{"norm_position": "pre", "hidden_act": "swiglu", "optimizer": "soap"}
Rows from block 6 of a small autoregressive pixel model, named by matrix and row number. Rows with one number belong to one neuron. Each number is 128 + 32 x the weight over its row's rms, rounded and kept within 0 to 255. All counts start at 0.
After each neuron's rows are labels from the 100 images, of 14848, where the neuron reaches its largest size: "strongest on" is what is common among them. Only what is clearly more common there than usual is listed. The data: single printed letters, digits and signs in grey, bent and noisy.
# gate: MLP gate (model.blocks.6.mlp.gate.weight, 256x128), inputs 0-127
# fc1: MLP up (model.blocks.6.mlp.fc1.weight, 256x128), inputs 0-127
# fc2: MLP down (model.blocks.6.mlp.fc2.weight, 128x256, transposed), outputs 0-127

gate.254 [128 167 152 170 125 179 136 175 124 138 115 155  83 127 168 144 103 133 120 125 157 180 190 118 144 112 141  73 154 158 116  75 171 133 107  99 173  65 150 100  86  85 135 129 156 137 147 113 185  90  82 149  52  90 141 120 122 145 109 196 114 109 170  83 138 125 123  99 198 166 142  99 150 179 165 112 124 132 148  82 126  59 155 178  65 120 170 154 186 109 138 114  92 123 136  81 136 160 140 120  93 101 157 119 124 122 150 136 197 105 115 138 153 110 174 147 162 166 134 140 107 104 136  95  91 125 168 171]
fc1.254 [131 119  75 166 121 143 150 177 122 134 113 189  77 139 111 131 175 106 194  95 149  92 135  72 142  84 184 141 122  97 141 147 163 131 130  76  98 151 102 144 102 161 110 207 155 111  92  88 192  98 156 155 108  49 126 116  83 104 188 137 147 175 131  97 182 164 123 135  75 122 138  96 134  93 103 121 118 101  88 140 112 152  88  94 116 178 106 137 127 116 140  61 124 129  74 109 100 143 122  63 100 126 113 124 185 179 134  97 117 144 149 185 148 115 148  88 146 129 110 138 119 128 174  80 100  88 134 127]
fc2.254 [113 124  95 103 147 110 180 105 120 129 160 161 160  87  59  69  85 115 118 144  78 105 121 197 114 175 121 133 120 123 134 115 117 126  91  30 101  86 165  53 125 103 155  79 131 143 138 124 108 148  97 162 142 163 110 164 135 110 100  88 127 124  67 142 130 133 109 158  80  70 185 120 106 166 179 167 140 192 116 107 152  88 130 152 107 172 109  96 100 110 148 162 117 155  98 190 124 137 115 144 147  93 116 152 173 143 133 167 102 128 120 113 129 117 144 163 160 107 103  97  62 122  61 135 180 173 129 138]
strongest on: the character @

gate.131 [160 116 103 128 155 144  80 108 118 138 131 176 117  82 143 163 168 148 114 138 139  99 130 136 104 121 178 140  86 154 147 147 158 126 150 131 130  59 135 149 118 196 170  99 121 149 112 113 114 163 154 172  76 124  80 138 156 187  71 156 142 137 196  86 136  92 153  64 121 164 183  84 154 175 176 144 149 171 109 143 107 132 127 139 111 158 110 108 107 110 112  83 101 161 154 119 139 102  85  94 113 173 124  77 170 148 125 167  51 132 208 115 164 152 119 141 125 139 129 190 148 117 145  87  92 157  51 137]
fc1.131 [101 123 140  61 151 134 104 176 122 139 114 164 112 104 111  96  89 106 160 150 126 116 134 154 119 129  98 115 128 138 155 119 209 137  53 155  90 148 154 151  77 158 109 159 108 140 219 103 155 153 134 127  90  86  94  83 139 197 139 145 184 136 155 142 108 147 125 125 129 119  86 167  99 106 119 147 116 164  59 130  71  72 158 138  76 135 116 145  78 139  90 143 105 124 116 129  80 159 123 140 149 163 113 116  61 137 159 113  59 165 162 112 142 130 127 126 113 127  88 185 136 128  71  86 108 100  62 171]
fc2.131 [155 162 166 165 129 100 109 156 128  79  99  92 157 196 127 166 154 143  71 150 160 119 110 159 147 147 119 139 162 128  92 148 151 125 117 123 118 119 122 107  65 165 136 149 147 101 158 107 150 117 148 150 125 139 132 185 129 121  76 169 112 105 197 124 194 168 107  57 141 119 125 107 111  79 149 109 130 140  66  84 130 127  76 135 138 153  68 119 109 152 108 148  72 134  83 177 128 106 102 182 140  98 106  94 115 161 163 196 152 147 172 138 161  95 113 142 141  64 127  53 168 176 124 113 100  62 103 106]
strongest on: serif

gate.208 [138  96 147 156 154 198 163 144 181 146 166 114 211 207 112 127 115 140 153 121 153 140 101 127 170 139 108 110 131 176 105 143 171 100  88 131 186 138  92 138 123 124 192 158 106  73 143 190  91 118 105 100 148 113 186 172 127 157 149 106 128  94 127 158 140  75  93 142 126 116 148 113 149 109 195  88 109  86 113  82 165  78 155 125 103  84 109 123  88 128 125 123 137 179 125 149  55 115 136 106 105 152 143 173  99 145 108 122 146 111  91 139 156 137 130 148  85 177  97 173  85  71 118 100  81  86  99 136]
fc1.208 [ 62 129  70 135 145 133  97 192 129 155 161 135 140 126 133 136 113 104 129 148 125 129 170 203 105 128 177 130 133 141 179 171 102 129 115 157 168  86 171 141  86 100 135 165 116 118  94 138 124 148 140 132 126 144 152 155 112 135 100 143  98 129 143 189 129 136 179 121 179 255 103 130 104 122 100 118 166  85 171  93 120 104 181  91  72 145 105 100  77 101 127 182  88 140 162  80 147 140 140 133 137  85 120 168  64 118 165  92 133  96 119 114 112 177 146 132  81 137 176  81 145 186 108 152 121 135 149 129]
fc2.208 [200 141 171 129 102 143 176  81 130 136 105 119 133 160  99 141  72 164 193  70 145 100 110  87 196 150  79  96 110 180 102  74 199  96 107 105  81 151  92 160 162 128 169 136 129 182 160 162 115  92 103 120 165 151 115 164 127 109 148 103 208  82 109  95 172  71  79 126 118  78 139 159 135 172 164 152 103 169  90 132 148 135 138 118 136  92 138 115 160 153 134 115 137 156 144 105  71  84 108 138 128 179 141 135 143 113 103 139 142 149 111 138 167  59 127 136 130 121 101 130  93  71 140 119 128  91 124 121]
strongest on: the character D

gate.23 [128 131 142 111 115 106 123 117 108 173 108 157 111 141 124 100 110 133 118 185 118 134 122 121  92  76 164  76 152  97 140  82 139 110 117 170 189 136 169 130 127 182 148 170 161  94 168 121 160 187 146 117 152  31 159 135 146 140 159 168 120 138 143 199 124 144 164 178  82  71 131 136  94 214  80 104 106 123 126  91 124 187 219 100  97 145 108  84 129 130 167 127 198 152 133 119 167 150 134 194 106 160 145 133  91 168 141 106 117 118 115 139 150 119 111 130 167 157 120 123 147 133 187 151 106 118  98 149]
fc1.23 [ 80  83 142 147 138 157 106  60 133 188 138 188 151  96 141 160 117  99 129 175 123 112 127 200 151 129 131 184 103  69 152  84 116 138  81 128  89  74 129 157 133 143 134 122 198  68 112 125  96 122 119 146 155  98 123 125 138 154 154  98 126 114 153 110 122 142  51 118  79 111 164 184  92 112  86 128 168 126 164 150 115 108 136  93 121 109 117 132 102  91 166  63 151 156 113 153 117 213 143 143  68 148 132 100 177 114 120 200 104 151 161 143 131 121  77 134 118 137 155 141 162 157 125  67 138  91  84 115]
fc2.23 [163 206  73 118 110  95 114 168 108  64 210 105  43 154 136  62 168 141 109 159 162 126 122 146 138 151  91 149 125 155 146 147  72 152 164 132 126 164 161 123 143 136 116 127 108 174 145 103 151 134  97 109  80 138 137 126 164 131 119 125 106 122 112 162 127 137 138 135 191 136  93 105  68 176 125  71 136  51 125 139 120 165 119 116 119 142 141 124 181 108  88 145 119 166 149  99  59  42 132  92 160 147 124  88 114 140  98 121 154 144 122 150  94 147 195 152  94 110 100 179 141 152 120  98 165 153 142 123]
strongest on: dark on light

gate.219 [125 180 144 100 122 188 100 138 149 146 168 142  94  77 143 151 150  70 160 122  98 100 149 129 156 117 148 124 158 129 160  79  88 155 121 110 131 159 125  99  79  78 114 118 106  82 198 123  89  56 121 116 179  69  90 145 155 123 154 154 119 164  88 132 157 153 160  92 175 110  77 119 141 148  53 105 160 152 153 166 149 132 143 104 148 113 140 121 153 179 109 147  73 147 108  74 187  92 122 118 186 119 130 174 158 172 163 115 151 154  95 128  89 122  90 153  81 127  87 112 161 128 214 139 135 122 120 113]
fc1.219 [145 104 148  79 122  97  83 102  38 150 139 164 144 140 135  54 162  83 146 114 184 100 166 193 117 191 156 135 143 130  98  57 177 136 120 100  99 119 152  91 130 102 111 161  97 142 139 132 143  57 103 158  67 190 154 139  87 154 105 124 159  67 106 130  99  91 149  91 135 189  79 202 101 159 133 129 165 164 157 151  91 155 123 106  89 106 115 140 122 157 103  76 142 129 108 146 144 108 123 119 144  85  81  80 132 110 129 109 113  91 135 118 165 129 140  97 138 171 157 124 139 125 126 134 122 155  82  97]
fc2.219 [ 49 152 105 143 152 142 142 112 165 139  90 117 159 121  91 115 111  66 122 112 120 160 154  60  96  66 131 112 127 166 124  96 166 168  97 125 104 165 150 126  38 154 137 113 128  93 131  44 130 117 168 160 157 118 111 155 194 129 102 137 146 137 131 186 135 101 169 174  99 120 163 125 116  95  81 160 147 121 181 125 178 118 121 176 113 150 152 135  62 150  95 118 140 178 132 202 165 126 161 122 151  93 139 173 129 136 121 123  91 126 129  90 118 166  58 119 120 142 138  95  89 174 114 140  77 134  97 161]
strongest on: the character @; the character *

gate.174 [174  61 148 122  92 182  78 104 106 159 149 212 153 140 167 173 101 135 144 134 169  94 176 110  98 149 122 111  90 132 160 105 145 128 149 187 137 153 115  99 127 101 111 147 180 136 115 129 131 113 145  95 160 117 120 122 141  95  88 142 103  76 115 141 162 119 132  81 124  63  76 153 123  72 116 185 130 154 181 105 100 107 133 115  92 130 120 109 185 151 114  73 103 118 146 165 164  81 149 136 156 189  93 113  64 144 154 129 125 121  86  59 101  88 170 124 136 147  97 106 140 144 141 159 202  71 136 146]
fc1.174 [ 97  89 107 153 124 107 118  91  95 179 187  81 157 176 132 107  85 145 144 117  96 209  74 153 107 145 180 186 166 161 142 128 149 139 109 127 147  91 162 150  96  96  92 142 125  66 114 151 156 111  84 149 147  88 169 148 161 100 175  91 110 128  88 169 139 191  83 140 140  95 147 125 143 124 100 152 142 161 103 106 119 103 118 179  98 150 122 129  80 122 126  87 151 156 133 128 130 157  61 115  97  64  65 122 123 118 143 144  59  84 152 143 141 171 100 170 140  74 128 142  97  82 161 158 110 126  75 137]
fc2.174 [147  83 146  96 134 208 114 151 134 119  79 147  87 134 134 132 138  86 157 133 108  93 125  79 141 131  92  77 107 128 121 119 102 117  89 131 180 162 120 119 129 114 170 100 196 162 154 152 149 153 186 113 128  76  93  93  90 120 106 174 128 114 152 143  77 114 159 106  60 113  84 174  85 106 147 117  87 109 147 144 150 104 110  85 205  86 170 140 168 109 186 154 124  88 119  94 113  91 157 145 171 130 124 123  83 127 128 131 134 127 171  88 166  78 129  85 160 130  77 148 166 194 127  78 153  65 124 141]
strongest on: dark on light

gate.94 [ 78  83   0 158  89 127  69 132 143 114 125 140 176 113 158 128 119 167 167 123 138 170 132 109 133  84  90 124  86 134 102 166 180 122 174 134 193  76  90 125 143 130 121 125 162  60 111 121 125 146 107 116  99 115 168 124 103 162 108 116 127 129 134 152 121  91  23 196 106 120 143 157 100 141 127  86  88 101 160 138  63 103 170 127 148 100 141 155 111 132  93 101 103 129 104  98 163  91 158  93 176  72 172 165 122 113 121 127 144 109  79 130 103 111 130 139 132 148 113 152 153 121  95 120 118 140 158 151]
fc1.94 [132 109 171 103  84  97 195 170  72 105 140  82 104  68 132  97 104 154 130 104 134 131 154 107 110 141  74 151 117 106  93 118 110  96 168 132  99 188  86 146 133 185 114 147 102 136 174  61 171 109 148 113 158 135 119 123 105 152 124 116 148 115  56 183 141 159 108 150  93 122 159 124 104  83 143 175 126 108 109 136 163 140 116 110  99 129 183  88 153 123  99 160 110 145 163 133 160 129 147  69 116  96 108 135 168 108  82 108  61 140 120 140 129 134 163 118 173 222  77 193 101 132 128 127  79  74 108  91]
fc2.94 [160 117  86 170 119 149  85 102 150 121 144 153 140 165 134 185  98 117  95 111 129 162  85 180  48 171 125 136 125 108 174 149 166 138  78 115 149  73 169 112  95 100  97 105 120  65 102 157  57 159 108 144 137 142 154 123 183 101 160 106  74 110 194 123 127 169 133 125 140 144 130 123 142 124 113 123  89 132  78  97 142  95  73 172 125 108  97 188 130 112 132 132 196 160  81 125 117 104  97 137 103 130 139  90 134 152 161 136 176 121 117 129 101 142 102 142 115  58 123 100 172 118 117  82 166 196  95 193]
strongest on: serif

gate.36 [115 217  98 145 165 158 153 160 138 150 118 182 158 191 155 110 151 100 102 159 114 110  91 144 138 146 175 115 167 196 122  93 139 135 178 107  94  88 132 101 106  75  82 142 104 159 118  85 118 135 114 150  97 159 174 130 122 142 128 112 142 103 116 122 127  91 129 126 164 156 129  65 109 198 107 100 148 105  99 104  97 146 107  71  97 148 162 146 148 129 157  34  85  76 144 148  68 157  73 184  87 171 107 148  83 100 164 120 107 142 135 126 149 153 151 130  82 124  93 124 109 114 158 157 179 155 157 127]
fc1.36 [106 129 143  98 101 134  66 115 143 110 105 115 168 122 127 150 104 111 114  54 118 110  99 112  91 151 104 121 137 126 110 204 129 102 107 106 157 116  99 127 117 105 146 160 127 165 140  92 172 153 138 151 122 145 140 117 119 124 122  79 180  93 108 138 126 139  95 128 112 139  72 165 139 175 101 108 117  87  92 121 152 168 165 118  71 133 185 170 103 164 133 129 255 121 147 150 126 148 143 126 108 184 127 142 104  85 130 169 105  77 139 163 197  97 112 135  96 179 112  87  67  52 100  87 123  60 121 142]
fc2.36 [129 153  92 159 131  86 160 164  89 131 105 106 133 176 123  98 119  88  66 204 109 192 138 137 134 145 138 142 124 139 171  95 145 191 163 141 171  96 138 108 116 139 177 167 126 107 162 163 106 111 101 126  75  93 183 214 124 143 113 106 126  95 136 124 125  88 171 136 127 143 159 100 128  88 130  65 191 168 110 156 215  99 105 150 171 167  92 108  75 129 130  93 106 165 175 158 119 133 126 108 146  99 121 117 157 142 125 143 164 171 144 106  70 121 125 142 151  76 129 155 111 139 114 115 155 202 130  86]
strongest on: the character $

gate.198 [154 211  38 138 178 161  94 168 156 117 156 179 112 141 113 151 115 122  98  86  90 128 100 169 147 135 147 152 107 125 128 127  72 165  65 150 144 141 184  74 114  91  75  92  64  81 119 136 114 171  81 124 116 127 141 133 154 127 113  96 109 154 125 189 147  96  99 166 117 117 184 112 130 136 117 131 123 100  85 110 114 125 135  90 138 102 121 148 145 141 182 138 164 126 117 113 132  44 141 117 152 106 117 125 126  99 124 149 199 112 122 140 126 152  78 129 104 162 100  59 180 126 192 109 160  99 146  82]
fc1.198 [ 87 138 127 112 102 105 183  94 122 141 132 138 210 163 146 136 115 180 165 127 110  89 118 140 132 120  61  84 112 147 123 156 157  94 157 157 158 124 106  89 114 113 114  43 100 185 125 116 145 133 188  81 101 133 116 105 126 140 105 133 152 149 135 150  92 116  73  87 176  75  77 160 121  83 141 131  90  96 144 113 177  97 161  78 162 150 198  85  62 149 109 177 164 101 103 106 179 111 152 122 187 126 116 108 148 118 136 121 117  87 133 141 139 120  96 169 148 151 149 169 121 159 126  85  75  73 158 101]
fc2.198 [144 164  95 100 173 134 177 120 151 137  71 115 137  85 153  88 165 110  49 102 136 196 137 130 126 116 139 142 145 127 127  93 171 152 106  77 146 120  83 147 123 155 209 178 144  39 148  93 149 125  83 149 160 140  98 148 148 115 103 133 110 102 157 143 126  46 157 158 147 178 161  73  99 131 121 142 130 211  95 115 112 179  76 120 108 154 126 178 144 131 144 157  95 166 123 148 147 131 114 120 121 126 159 151 169  87 142 124 140 152 145  87  95 108 172 106  98 109  91  99 114 135 130 168 142 185 146 188]
strongest on: the character $

gate.92 [147 174 113  99 127 148  94 103  54 143  65  69 146 112 106  91 177 108 127  99 147 178  87  90 163 106 127 114 116 170 173 141 103 166 152 185 158 203 160 132 172  79 127 143  95 153 123  95 146  89 178 115 126 138 135  99 139 103 109 183  89 146 208 138  82 122 137 112 155 162  65  99  98 157  96 141 147  76 191 153 126 169 131 155  99 165  82 194 102 166 128  75 119 156 122 161  92 127 108 126 170  89 102 100 131 120 128 103 149 127 167 127 104 148 155 130 127 147 125 119 171 124 104 169  89 103 134 132]
fc1.92 [ 43 129  94 111 144 107 108 163 150 107  94 108 144 116 143 122 131  88  77 131 115 175 115 109 116  96 128 177  66  98 171 134  97 139 133 118 189  63  73 144 121 101 143 165 163 105  93 142 135  88 135  86 140 158 116 171 202 129 155 122 167 160 166  82 122 106 110 125 140 150 126 155 147  95 138 134 124 117 112  62 115  67 117 165 129 190  62 132 165 122 163 136 174 121 130 141 198 101 123 171 148 169  91 104  85 130 104 105  63 126 162 130 122 147 156 115 101 132 133 156 106 114 135  77 109  78 187  72]
fc2.92 [188 117 157 148 130 153 111 118 165 198 104 116 136 151  98 160 171 153 138  94 123  62 121 131 168 166 104 108 177 172 172  93 128 151 148 159  51 169 147 126  93 106  79 105 125 141 128 104 151 170 115 133 143 117 119 140 104 133  90 132 130 111  38 194 153 130 172 112 124 132 179 122 162 147 142 175  99 151 125 160 136 129 107 103  95  59 176  64 126 119 130 148 147  93  96 106 145 166 115 119 124 186 145 106 152 161  92 140 152 109  92 163 142 111  98 181 135 111 139 121  93 173 177 174 125 213  89 116]
strongest on: the character @

gate.96 [105 143  95 113 172 189 115 171 122 174 137 150 114 170 120 149 143 152 114 145 143  95 179 145 178  87 157 187  69  83 128 126 147  84 141 138  44 151  99 105 120 169 124 150  89 182 109 144 153 106 183 122  89 160 106 117 107 129  93 121 134  92 171 146 176 116 126 111 174 112  67 141 152  68 133  57 139 147 169 110 139 159 119  95 167 120 136 100  73 139 102 132 140 121 140 186 127 127 131 103  88 106 187 130 192 174 150 126 163 160 115  74 105 147 104 108  89 123 170 169 129  64 114 117 171 117 108  97]
fc1.96 [187 127  99 150 104 131 143 137 114 112 102 153 115 110 173 122  68 138  82 113 118 120 124 137 146 143 172 154 102 105  99 133 167 148 113  86 175 138 153  97  93 122  62 151 186 173 109 119 161 112  75 139  43  61 121 148 148 103 127 179 143 112 107 149 109 122 113 160 161 111 155 123 162 105 118  83 127 200 143 182 137 100  99 135 147 179 170 133 150 100 131  36  92 117 144 182 167  77 121 121 152 169 163 156 127 169 161 130 194 127 139 156  97 127 151  96 165 153  87 114 106 168 132 125 135  97 203 131]
fc2.96 [ 94 131 147 109 119 152 155 166 131 105 185  91 193 118 110 134 195 131 178 105 144 151 116 167 111 136 162 174 137 171 126 107 129  91 143 154  87 131  75 144  92 128 152 140  88 119 143 135  95  87 135 144 112 163 133 181 129 142 168 136 168 187 138 123 163 148 140  72 142 130  84 101 191 151 100 134 179 142 106  74 136 132 121 147 128 163 114 116  65 163 119 212 148 108 126 164 117 115 113  85 106 152 160  90 168  94 132 180  91 138 161 106 135 139 120 123 108  92 136 204 125  96  64 189 123 105  46 160]
strongest on: dark on light

gate.84 [142 172 134 110 134 178 140  93 102  89 143 131 104 139 105 100 139 144  90 122 101 139 109 120 162  95 109 106 113  92 107 146 106 143 179 137 108 165 126 178  96 166 100 164  72 120 114 190 156 176 130 111  68 166  99 119 156 119 118  76 130 118 124  76 144 105  99 170 116 142 128  32  97 126 173  92  79 143  94 136 124 138 140  60  93  81 127  79 151 143 119 128 138 126 131  79 139 134 137 118  43 100 173  70 146 164  79  65  90 149  99 161 114 105 117 133 130 188 126 126 142 145 162 137 225 142 127 108]
fc1.84 [163 131  76  84  87 141 154 143 155 171 178 131 133 139 132 138 144 147 106 111  69 162  92 140  95 109 133 118 135  74 160 158 147  70 126  55 109  92 140 145  99 178 172 136 144  88 165 155 124  95  88 145 130 183 114 108  97 124 151 145 131 123 156 159 160 131 124  97 138 101 157 141  75 140 142 159 211 150 124 134 154  88 138 163 129 142 160  69 141 126 152 138 118 129 174 158 129 134  98 122 171  91 130 113  46  60 125 140 126 157  93 172 180  98 123 127 154 136 192  30  92 186 150 161 139 143 150 130]
fc2.84 [ 97 173 114 138 212 102 154 107 144 153 100 155 125 143  84  79  69  58 117 108 129 104 161  95 103  83  96 137 167 111  88 180 181  85  84 114 185 162  75 153 178  84 170  82 115  70 104 137 137 130  87 105 135 190  97  92 157 103 167 116 120 116  95 149 123 131 147 151 112 127  51 143 130 165 124 182 131  98  95 148 182 153 171 144 129 115 154 137 120 134  79 120 145  94 130 158 154  71 119 143 167 113 154 132 136 140 169 149 107  84 178 104 168 108 129 161 146 111  83 157 171 100 131 127 107 111 139 123]
strongest on: the character $

gate.247 [160 165 162 118  85  83 161  95 115 100 135  59 127 153 119 129 141 174 110 148 142 177 161 111 141 122 176  73 150 165  71 159 188 147 101  92 123 101 192  79 112 124 128 147 108 117 118  46 120 123 100 119  87 112 147  94 111 131 124  69 134  88 115 135 148 138 154 109 136 156 106 128 103 143 129  61 107 119 130 184 159 154  72  98 120 127 184  89 167  95 148  75 131 143 108  88 104 137  78 123  88 108 121  66 155 154  60 154 161 115 149 130 163 192 124  90  93 126 106 131 181 138 138  90 127  85 158 163]
fc1.247 [151 165  63 147 138 116 122  85 142 175 163 132 107 147 142 110 135 152  90 113  90 133 122 158 153  94 114  85  99  97 189  86 157 129 154 167  93 167  92 128 110 156 190 191 155 129 144  90  69 169 155 153 111 116 158 139 126  91 126 183  74 134 118 167 127 158 100 149 142 122  53 126 186 113 137  49 170 140 146 141 138 109 148  97 159 148 133  41 176 149 148  66 135 112 142 140  96 120  75 176 149 107 129 109 128  66  92 117 123 120 160 153  85 131 185 106 124 164 127 122 157 148 148  86  88 109 123 160]
fc2.247 [145  92 145 171 148 154  46 144 108 122 144 166 124  97 144 130  56 117 183 141 178 141  95 123 149 181 124 195 106  87 100 171  88 111  96  99 141  99  96 158 148  76 107 109 130 135 112 196 187  93 112 116 115 180 108  85 122 203 111 143 129  98  84 108 143 109 121 115 133 169 123 124  85 131 100 165 103 109  81 122 112 150 114 154  80 135 102 114 126  92  98 167 164  60  99 122 104 154 183 116  72 126 127 151 124 149 160  91  70 165 138  95 151  83 128 128 153 106 141 103 100  79  65 149  99  96 123 129]
strongest on: dark on light

gate.101 [106 134 125 181  86 102 169  72 132 123 157  73 103 195 202 146 169 123 143 162 128  81 115 133 133  74 160  96 153  94 131 116 145 108 118 140 200 196 213 129 128 153  95 143  98 138 128 172 174  72 106 173 134  95 141 184 163 176  78 116  95 139 187 145 142 128 112  63  92 117 174 129 123 116  93 129 163 147 103  94 123 158 115 164 145 145 134  76  85  78  79 127 150 124 100  94 150 110 108 172 141 109 155 131 120 113 159 104 155  79 145 110 109 144  99  90 137 134 101 133  73 139 109 134 145 124 168 125]
fc1.101 [128  97 204 107 175 112  87 138 126 137 165 122 133 108 108  92 120  66 124 171 139  83 133 127 102 123 112  96 145 110 128 156 120  93 139 101 108 142 125  70  55 153  72 151 162  67 115 139 181 182 177  56 128  82  83  81 129 151  98 100  96 105 111  99 135 140  88 164 148 130 145  90 145  95 126 130 184 155  72 106 133 152 119 114  90 123 139 163  89 127 124 140 118 171  90 147 149 144 160 100 117 172 152 112 185 100 130  92 196 124  61 158  87 128 158 101 127 135  93 201  99 160 137 177 122  98 123 131]
fc2.101 [137  69 120 139  53 106 169 193 116 112 138 161 150 122 165 103 162 129 107 119 158 119  61 127 159 114  71 195 137 132 127 138 107 109 129 147 115 171 131 156 150 103 116  97 116 177 107  84 126 134 126 147 153 181 152 108  75 130 168 127  93 195  59 158 144  55 116 162  73 124 107 140  78 121 126 126  94 120  94 161  77  95 133 140 103 134  94 145  99 182 118  96 142  74 169 123  93  96 107 117 152 128 124 130  66 160  75 159  61 131 101 131 148 124 109 159 139 134 182 124 125 128 126  81 190  85 150  98]
strongest on: serif; capital

gate.185 [118 122 159 125 129 108  46 177 141 125  91 145 131 137  92 130 120  95  81 176  85  78 113 124 100 128  96 140 110 133 115 108 192 110 147 145  96 147 156  90 130 194  97 110 154 135  94 152 143 135 129 169 120 106  64 136 143 157 133 133 115  77 167 135 144 166 145 104 122 190 113  80  79 169 141  94  78 117 140  96 134 136 104 188 164  94  85 123  58  54 114 190 151 137 124 152 127 123 160  54 129 164 148  98  95 119 152  76  75 129  96 112 150 112 206 124 122 126 145 122 139 180 147 155 156  76 112 108]
fc1.185 [169 170 148 131 188 119 147 106 145 148 137 164 123 170 174 125 111  74 121 113 111 103 128 168 155 127  92 153 109  94 118 155 115 123  76 124 156 131 139  98 174 191  58  89 125 149 150 113 102 151 119 158 130 108 150 126 108  99 126  94 113  92  22 111 161 170 130 176 169 104  95 142 121  85 102  58 146 146  78 172 119 161  90 120 187  87 193  75  89 159  68 107 145 127 155 108  89 133  94 117 135 160 159 193 140 126 156 118 165 142  72 167 129 113  88 145 119 136 154 115  94 169 125 122 118  88 106 147]
fc2.185 [145  73 141 157  83 187 127 160 115  85  84 153 152  89 129 136 100 187 112 182 109 140 181 130 101 205 185  90 112 127 105 119 111 114 141 105 131  67 105  79 142 101 132 127 126 135  61 129  87 124  43 131 132  86 136 127 129  87  78 103 153 137 196 169 146 104 153  51 126 101 179 142 143 179 128 145 125 175 108 136 123  66  61 137 153 126 143 137 128 121 186 177  86 135 138 115 178 155 115 102 135 121  93 141 146 156 124 134 127  91 131  70 120 151 163  98 117 113  69 113 129 112 161 145 155 140 123 135]
strongest on: dark on light

gate.158 [152 155 130  84 146  56 118 121 132  70 128 109 137 143 155  96 114 161 108 154 144 170 133 211 179 152 145 122 105 101 116 108 115 136 153 178 134 139 103  91 156 173 125 123 129 131  97 117 100 163 125 194 162 215 147 124 124 182 103 185  90 153 144 132 141 155 151 110  84 158 135  89 162 125 125 134 129 142 129 148 101  94 190 126 209 104 100 141 141 169  71 132  72  87 111 117 113 155 128 120 142 122 125 103 158 215 199  99 161 116 120  92 122 172 131 144 158  80  79 114 187 160 114 107 142 150 146 103]
fc1.158 [147  99  95 126 112  58 219 105 103  79 154 162 118 122 134 126 104 125 145 102 103 151  77 145  78  96 106  99 107  97 156  98 116  84 121 146 125  92  81 152 153 129 130 114 142 152 181 166 150 135 119 180 150  71 153 160 129  90  96  87 138 175 130 144 115 121 137 134  99 119 167  54 140  54 181  90 157 127 110 132 144  98 124  97 166 154 129 162 126 127 124 131 105 148 121  80 147 166 176  84 119  52  92 150 150 150 143 108  71 198 132 165  91 105 117  88 144 117 132 148 111 136 152 171  41 104 110 121]
fc2.158 [137 208 142 127  70 161 142 163 149 137  96 139 136 158 112 117 192 140  84 168 145 105 113 153 125 139 155 149 163 108 122 169 159 138 140 176 125 126 163 150  78 107 152 121  64 150 108 102  99 106 187 127 114 113 123 116 106 171 195 128 151 134 162 163  99 132 101 114 126 175  88 173  66 185 114  84  77 123 134 126 139 177  88 100 167 122 167  70 114 136 133 109  99 163 155 117 148 132 105 150 149 163 138 139 104 208 149 153 183 114 161 105 179 214 139 159  72 100 125  98 151 154 139  92 131 128  89 160]
strongest on: the character @

gate.51 [105 106  76 130  98 132 160 154 101 108  39 132  99 168  80 109 144  87  81  72 148  79  77 115  60 144  69 177 133 196 151 108 142 160 135 115 117  76 149  87 118 118 125 109 194 100 169  94  63 146 145 109  69 185 140 115 150 135  96 146 118 127 103 135 125 178 155 107 164  76 105  93  95  81 168 186  97 126 128  89  90 122 115 190  88 139 129 119 160 121 110 161 121 118 100 110  83 109 118 109 128 125 123  84 139 141 143  99 143 107 166 169 120 155 130 189 145  84 113 143 154 159 132 123 112 141 119  94]
fc1.51 [ 88 125  96 128 135  87 146 125 136  86 115  85 159 126 192 144  71 100 122 104 138 105  85 171 123 153 209  54 153 136 114 132 164 170 182 143 203 149 153 127 104  66 169 123 170 142 130  98 169 125 121 148 155 150 163 166 155 118 182 180 129 133 186 134 139  67 139  96 168 176 156 120 167 105 119 155 180  96 116  91  89 150 150  92 118 121 111 171 120 136 127 128 140 137  72 180  90 106 102 125 116 117  97 129  92 193 143 125  85 124  62  71 170 132 150 142 124 116 109  96 154 164 120 100 123 138 115 153]
fc2.51 [137  85 130 146  88 125 150  96  81 110 160 125 118 163 112 104 174 141 141 111 150 152 146 131 118  90  92  95 124 107 134 175 128 127  99 126 104 112  81 100 141  98 119 146  51 160 129 161 150  87  81 113 156 155 119 149 169 143 179 136 126 136 141 144 100 166 163 147 133  98  93 134 107 122 138  78  84  67 141  51 177 137 133 122 158 163 184  90 125 141 148 106 133  69 199 129 175  73 152  83 156 133 183  62  97  87  97 145 149 141 181 108 150 151  78 106 160 132 189 182 136 110  96 108 130  73 121  71]
strongest on: the character $